From a checkpoint of a small image captioner: encoder moe soft.
Rows from block 4 of the text decoder, named by matrix and row number. Rows with one number belong to one neuron. Each number is 128 + 24 x the weight over its row's rms, rounded and kept within 0 to 255. All counts start at 0. After the name is the row's rms in percent of the matrix's.
# fc1: MLP up (decoder.blocks.4.mlp.fc1.weight, 256x128), inputs 0-127
# fc2: MLP down (decoder.blocks.4.mlp.fc2.weight, 128x256, transposed), outputs 0-127
fc1.42 110 [150 127 141 125 144 114 183 136  98 142 126 134 108 161  89 124 137 101 130 150 118  79 148 122 125 131 106 121 138 114 107  95 144 154 114 136 157 140 174 135 109 121 139 123  94 113 140 147 122 142  89 119 111 128 142 117 124 151 120 141 116  86 141 119 108  93 168  89 131 131 122 154 133  88 153 101  93 121 122 147 140 124 133 154 127 137 140 143 137 137 127  88 117  77 159 102 122 130 107  96 192 143 172 110 133 132 206 132 137 140 174 139 163 128  84 107 131 114 139 178 117 139  74 151 140  93 145 148]
fc2.42 097 [160 126 118 174 155  99 195 122 140 133 149 100 135 102 124 133 126 138 123 107 102  82 139 151 179 117  89 133 138 143 128 119  89 118 193 110 149 154 111 125 119 131 127 127 134  88 122 140 130 101  97 104 120 109 105 122  94 127 132 168 129 134 133 137 119  98 100 139 110 161 185 108 123  83 107 130 156 124 137 134 114 126 124 135 144 117 135 140 145 130 106 119 185  92 162 155 133 132 117 118 106 141 130  96 115 154 154  73 162 143 112  88 126 134  79 162 146 132 144 155 133 160  90 116 124 116 123 171]
fc1.43 093 [158 139  95 115 130 184 131  67 113 115 175 110 126 151 126  62 130 117 146 125  89 108 101 114 122 151 106 143 125 118 152 144 137 103 161 134 118 141 112 131 178 100  94 128 117 116 159 106 163 123 138 131 144 126 140 129 114 131 114 164 149 111 132 117  96 139 124 174 138 104  80 154 148 178 122 124  98 110 122 108 155 141  94  94  90 164 139 116 119 164 135 134 103 108 109 149 107 138 145 151 152 106 122 153 115 130 141  92 178  77 136 134 148 153 129  88 169 126 127 145 121 121 155 140 133 166 109 130]
fc2.43 079 [141 111  88 130 137 117 133 137 170 139 140 108 148 130 120 124  85 121 126 130 156  86 116 132 126  94 145 155 115 118 101  97 115 168 107 114 107 118 111 136 132  83 116 158 140 122 107 151 127 142 133 128 135 113 125 141 134 168  66 123 153 101 152 182  90 109 118 132 139 124 147 135 135  97 118 166 112  91 120 144  97 133 177 126 119 142 140 129  98  92 113 113  97  86 110 131 154 159 101 201 134 143 147 146 107 129 107 118 133 127  72 123 162 117 138 154 108 136 147 158 125 172  93 135 144 147 169 180]
fc1.44 096 [173 107 125 138 139 134 114 108 188  94 109 108 141 161 140 136 191 118  99 119 165  91 151 131 160 139 144 130 100 126 158 122 132  89  90 138 129 147 187 136 138 120 124 129 152 134 113 117 157 122 121 163 128  84 154 132 108 112 109 106  97 150 118 107 134 115 116 112 114 130 128  76 101 146 100 115 149 143 150 173  93 126 108 110  96 128 126 127 109  88 133 124 146 167 151 139 125 145 127 135 159 101 112 120 145 139 115 158 124 130  94  93  84 170 169 120  84  91 127 107 131 149 101 151 146 146 166 139]
fc2.44 114 [ 98 167 101 140  92 132 147 124 165 148 102 127 168 106  88 112 138 147 176 131  83 118 115 119  93 143 146 131  87 131 107  94 132 128 131 122 104 139 123 125 145  97 163 133 123 128 174 130 100 146 164 150 117 132 146 146 120 184 143 137 175 111 137 128 135 127 116 142 157 115 135  82 127 149  99 100 118  97 103  80 199  77 140 148 130 143 148  91 110 156 108 118 109 127 139 136 131 132 135 121 122 108 124 125 141 161 125 130 115 125 148 150 106 124 112 108  91 125  91 128 153 125 133 188  97 166 123 166]
fc1.45 093 [ 64 129 117 181 161 112 111 112 115 109 178 114 114 106 111 128 128 121 119 134 117 149  93 167 144 156 162 150 116 142 165 131  68 122 175 150  99 146 139 114 133  94 109  64 137 119 119 174 131 154 156 148 118 148 192 164 124 111 146 131 164 114 127  98 153 102 126 133 134  89 133 132 153 113 136 128  94 100 105 159 127 147 112 122 131 153 133 141 139 129 126 109 166 121 154  82 106  92 117 103 127 104 154 110 141 135 128 115 122 126 130 155 119 125  90 120 122 119 130 125 115 110 109 143 100 176 164 136]
fc2.45 095 [171 121 160 109 142 106 164 132 127 121 146 127 146 148  74 107 127 137 127 131  87 143 110 110 117 126  85 144 105 130  99  78 103  92 102 122 126 143 107 158 151  80 135 109 118 128 138 137 129 133 173 129  99 161 177 142 123 116 118 137 111  98 117 125 134 132 132 131 148 101 132 101 171 103 109 170 134 115 146 155 182 134 116 129 148 139 165 131 115 108 121  82 135  85 132 131 136 151 141 114  96 127  82 167 126 138 135 200 106  97 138 145 112 183 155 143 116 139 124 174 101 113 117 132 128 143 124  95]
fc1.46 089 [106 120 138 164 140 116 164  97 125  99 106 134 111  92 123 170 126 160 146 104 110 125 132 117 105 104 108 152 143 163  83 129 135 103 119 167 160 106 122 164 118 174 120 119  96 139 136 157 148 139 119 152 112  95 118 120 123 112 135 170 105 102 105  82 131 120 128 142  94 123 154 148 112  89 152 105 154 117 119 149 124 136 132 176 127 124 120  96  86 163 139 175  95 157 146 149 101 128 156 109 148 136 146 172 111  88 112 109 150 149  98 143  80 170 116 100  97 138 136 129 167 143 124 171 102 113 114 115]
fc2.46 059 [105  98 151  89 109 131 121  98 147 141  96 179 137 118  90 123 185 118 148 103 120  99 162 114 138 100 160 133 104  97 129 141 100 153 124 138 129  92 123 147 141 104 125 106 139 115 165 145 124 112 197 133 166 170 109 110 154 125 131 129 146 147 160 148 122 127 152 187 110 115 134 127 107 103 123 136 119  90 150 153 146 116 109 199 179 131 161 134  95  99 127  98 107 115 124 121 120 153  97 106 162 116 144 161 120 137 127  88 122 133  79 126 121 119 107 142 129 113 139 114 105 143 133 123 147 104 154 117]
fc1.47 091 [140 146 144 122 132 124 164 149 134  92 127  97 132 151 119 143 157  44 109 150 171  93 162 133 126 135 113 170 112 149  87 123 146 151 109 155 124 108 129 116 119  85 131  96 124 161 120 158  76  97 120 133 119 147 123 157 142 108 119 175 121 143 129 112 190 145 124 137 115 123 101 129 153 114 120 112 132 115 157 126 160 116  92 120 134 140 123 111 146 107 152 139 125  91 144 142  96 143 115 123 104 122 140 137 107 161 117 142  70 118  85 134 103 102 163  77 117 133 155 132 157 115 164  98 130 119 169 116]
fc2.47 067 [114 115 146 143 154 133 131 105 100 175 107 157 144  92 147  98 128 113 105 123 148 135 138 117 124 154 116 157 154 131 148 119 142 152 145 142 116 109 112 155 134 165 135  88 140 117 149 147 110 138 157  85 118  82 105 126  98 159 114 107 141 116 156 150 101  76 128 156 148 135 146 136 132 174 137 127 173 176 156 146  98 127 138 124  85 125  86 139 158 142  85 103  82 104 157  86 138 105  87 133  99 153 122 123 117 118 135 126  68 102 157 133 139 122 155  88 122 145 137 148 107 165 145 100  97 119 145 126]
fc1.48 098 [ 95 145 125 100 132 123 103 157 130 169 119 121 152 111 161 158 154 107 140 117 114 136  95 122 109 115 125 155 120 131 127 105 108 170 129 132  79 111 138 146 180 123 121 163 100 145 151 120 163 158 116 116 110 147 154 131 114  95 134 126 145 113 141 130 140 116  84 109 124 113 101 186 109 120 125 149 167 115 158 163 148 135 126  79 104 194 112 123  95  88 157 147 103 132 155 145 141  98 143 115 100 113 113  93  98 142 111 149 109 157 132 126 134 159 126  78  86 103 151 148 127 131 189 139 116 120  98 129]
fc2.48 110 [151  85 145  96 168 151 130 141 120  82 126  93 104 120 145 115 115 127 138 101 161 106 138 138 127 172 136 100 123 142 121 128  97 108 158 153 157 139  96 135 124 122 129 125 110 121 118 173  98  89 118 100 149  92  78 164  95 122 159  73 135 149 124  97 161 116 131 156 141 139 152  82 145 159 122 126 123 138 122 139 118 140 123 120 152 148 148 132 133 154  91  87 142 134 115 154 141 127 140 145 117 143  87 220 100 138  90 124 141 124 107 138 128  94 127 162 147 114 100 130 139 102 114 159 148 138 157 136]
fc1.49 101 [121 132 136  94 136 125 131 159 146 101 161 125 125 130 110 118 128 129 124 174  85 137  88 124 131 114  88 107 127 131  93 120 103 106 101 193 111 120 168 162 110 134 145 152 134 168  90 147 140 113 175 112 100 145 146 140 125 130 118  88 109 111  89 125 123 121 154 119 133 129 113 119 142  83 133 142 202 173  97 149  82 121 137 113 122  90 137 126  74 160 157 112 121 138 162 138 115 122 172 131 129 103  92 136 117  91 138 124 123 136 102 136 159 154 138 130 166 143 160 163 157  96 145 132 130 118 121 124]
fc2.49 095 [110 119 117 130 120 139 119 123 161 146 101 168 138 125 113 137 142 135 121 143  98 126 168 146 109 130  87 106 142 181 124 123 141 146  97 123 119 143  88 110 160 118  90  74 163 157 107 125 147 134 127 150 149  83  89 144 142 110 121 141  94 148 155 119 101 141 137 133 115  98 131 128 119 121 130 114  88 146 132 120 128 138 213 131  81  93  95 117 114 169 154  96 126 138 114 114 106 192  91 144 153 133 133 134 142 118 143 135 111 130 114 186 152 110 159 130 124 152 146 116 122 138 113 146 155 129  66 117]
fc1.50 101 [141 152 127 130 184 129 136 127 123 148 136  88 130 138 113 138 170 115 175 117 103 143 155 113 162 138 101 134 128 196  89  90 131 163 124  93 157  94 132 147 124  95 112 155 114 112 170 114 163 108 140  89 128 124 154 158  96 105 152 130 127 132 177 111 117 113 124 103 108 139 145 136 116 129 104  94 108 131 111 136  91 143 115 153 161 101 123 116 134 126 107 156 143 155 195 131 121 136 123 140 137 111  93  94 137 120 164 171 142  97  81  97 112 119 126 129  85  97 147 127 105 112 161 112 118 118 129 145]
fc2.50 089 [128 154 132 120 149 138 129 152 119 148 154 140 113 105 109 110 107 102 164 120 127 119 116 101 144  96 132 154 134 115 110 101 131 164 145 174 149 119 113 138  98 136 131 162  80  96 126 128 157 161 112 133 154 142 113 151 132 138 108  99 145  79  94 162  90 123 129 143 170 149 130 146 137 118 148 133 128 167 109 129 158  80  97 160 218 154 108 100  90 137 123 135 134 125 114 128 122  68  80 132 116 148 113 153 123 111 142 115 152 107 161 170 123 115 130 109  81 131 144 135 120 128 118  87 136 150 155 111]
fc1.51 089 [160 103 123  93 113 142 141 137 129 122 180 128 119 161 112 183 129 131 122 133 116  71  86 145 163 100 129 153 110 182  96 106 112 105 157  86 140 103 100 126 129 122 141 123 129 177 135 170 113 142 102 145 135 111 107  94 143 131 118 128 123 120  92 100 116  97 106 121 156 133 111 138  89 174 109 107 141 170 117 112 127 119  96 159 178 106 137 161 120 115 134 176 106 116 144 128 118 145 123 126 135 140 134 146 156  99 126 156 149  88  95 174 150 144 135 135 162 115  93 115 106 134 137  96 145 150 164 128]
fc2.51 070 [156  70 102 146 131 145 146  99 127  97 125 121  95 109 107 138 125 105 160 112  98 142 123 163 121 127 102 101 146 145 141 100 137 110  87 104 106 121 108 110 145 105 174 143 122 145  84 133 180 149 113 116 131 148 131 155 143 122 149 149 119 139 199 168 110 102 151 125 151 113 154 130 138  98 127  77 180 125 115 107 162 120 168 140 132 124 105 125 153 174 115 115  95  98 144 119  87 137  95 131 129 102 131 149 117 132 136 115 157 115 125 124  80 116 118 129  90 116 163 151 140 131 140 188 135 150 143 141]
fc1.52 102 [130 150 109 116 116 120  44  95 156  91 135 154 169 156 141 119 115  91 105  91 129 155 111 112 169 181 120 149 101 130 104 130 130 134 127 115 152 140 132 131 141  80 131 155 126 133 145 130 125 125 108  75 122 120 158 115 142 122 123 149  98 124 125 128 131 119 120 195 153 118 149 110 130  66 156 136 111 111 152 106 149 156 144 123 150 170 120 117 125 125 148 175  82  96 150 140 116 183 156 122 121 117 135 115 124 144 154  97  79 114 120 135 112 155 159 144 127 153 127 117 122 129 145 107 150  94 132 125]
fc2.52 092 [138 103 113 143 143 124  95 153 105 160 126 116 102 104  92 136 126 119 134 153  87 145 139 138  99 112 135 150 111 120  95 137 137  72 151 117 165 100 137 154  92 168 152  83 137 115  96 146 142 106 127 117 167 154  81 131  94 125 158 120 132 140 113 179 124 119 166 138 121 161 116 151 109 121 141 139 119  95 159  98  59 128 172 153 147 141  71 137 123 101 137 157 175 125 119 143 154 111 107 144 143 155 122 137 119 137  99 151 141 135 146 165 137 131 160  97  90  90 131 122 134 107 164 118 130 112 146 125]
fc1.53 103 [126 152 115 116 141 131 158 150 114 115 139 152 109 121 118 113 154 142 113 134 127 156 166 142 154 143 120 118  88  88  93 129 166  98 150 123 167 122 132 100  98 134 145 135 150 176 126 165 121 101 104 122 148 166 135 121  98 118 135 111  81 136 126 105 127 109 102 169 137 164 145  73 114 157 135  95 105 137 172  73 117 174 118 163 124 133 138 131 130 148 134 107  93  91 109 141 157 134 118 174 137 104 151 132  83  85 130 131  86 120 115 105 117 106 164 153 138 114 123  97  97 164 108 107 134 165 138 146]
fc2.53 133 [141 127 121 172 105 137 118 126 146 112 117 126 186 103 103 101 146 120 130 113 116  90 117  91  97 124 104 113 101 132 114 129 143 127 134 112 130 178 166 149  93 138 156  90 111  95 137 117 137 140 111 108 110 129 170 162 114 120 121 107 117 134 169 149 129 127 100 127 138 146  90 117  78 137 116 164 110 144 125 172 127  87 104 149 108 152 159  87 147 124 138 140 124 146 140 143  90 125 127 127 163 135 111 159 106 149 132 184 165 112 137  65 118 115 169  91 145 134 118 179 143  84 153 160 110 138 131 125]
fc1.54 107 [121 157 138  93 130 134  81 156 116 121 121  91 175 143 125 123  89 108 156 153 145 130 126 112 184 132 142 129  98 116  82 160 180 162 134  84  94 107 127 105 111 127  84 133 110 109 125 131 144 111 128 127 137 107 170 139 104 112 142 135 150 155 127 159 125 121 126 102 104 147 182 130  89 165 126 148 109 145 124  96 140 142 122 156 162 112 131 165  96 153 163 112 136  87 144 171 144 125 115 115 114 145 128 124 175 147  93 117 100 155 140 156 119 102 123 105 118 123 153 119 144 128 146 111  78 148  86 117]
fc2.54 094 [113 162 114 174 131 112 163 119  84 104 142 129 123 133 128 120 101 112 133 115 118 145 145  99 129 146 148 121 133 154  82  92 141 116 129 143 154 140 105 186 120 120 128 108 156 190 147 150 150 136  92 135 131 137 101 136  89 109 123 126  68 115 153 107  90 133 135 132 117 150 125  71 132 134 111 161 117 125 150  82 164 125 125 118 138 136 126 126 193  97 105 150 142 159 119 110 169 147 110 119 129 113 143 147 115 132 108 124 141 108 134 159 191 124 116 148 137 132 126 137 128  76 108 101 177 100 110  99]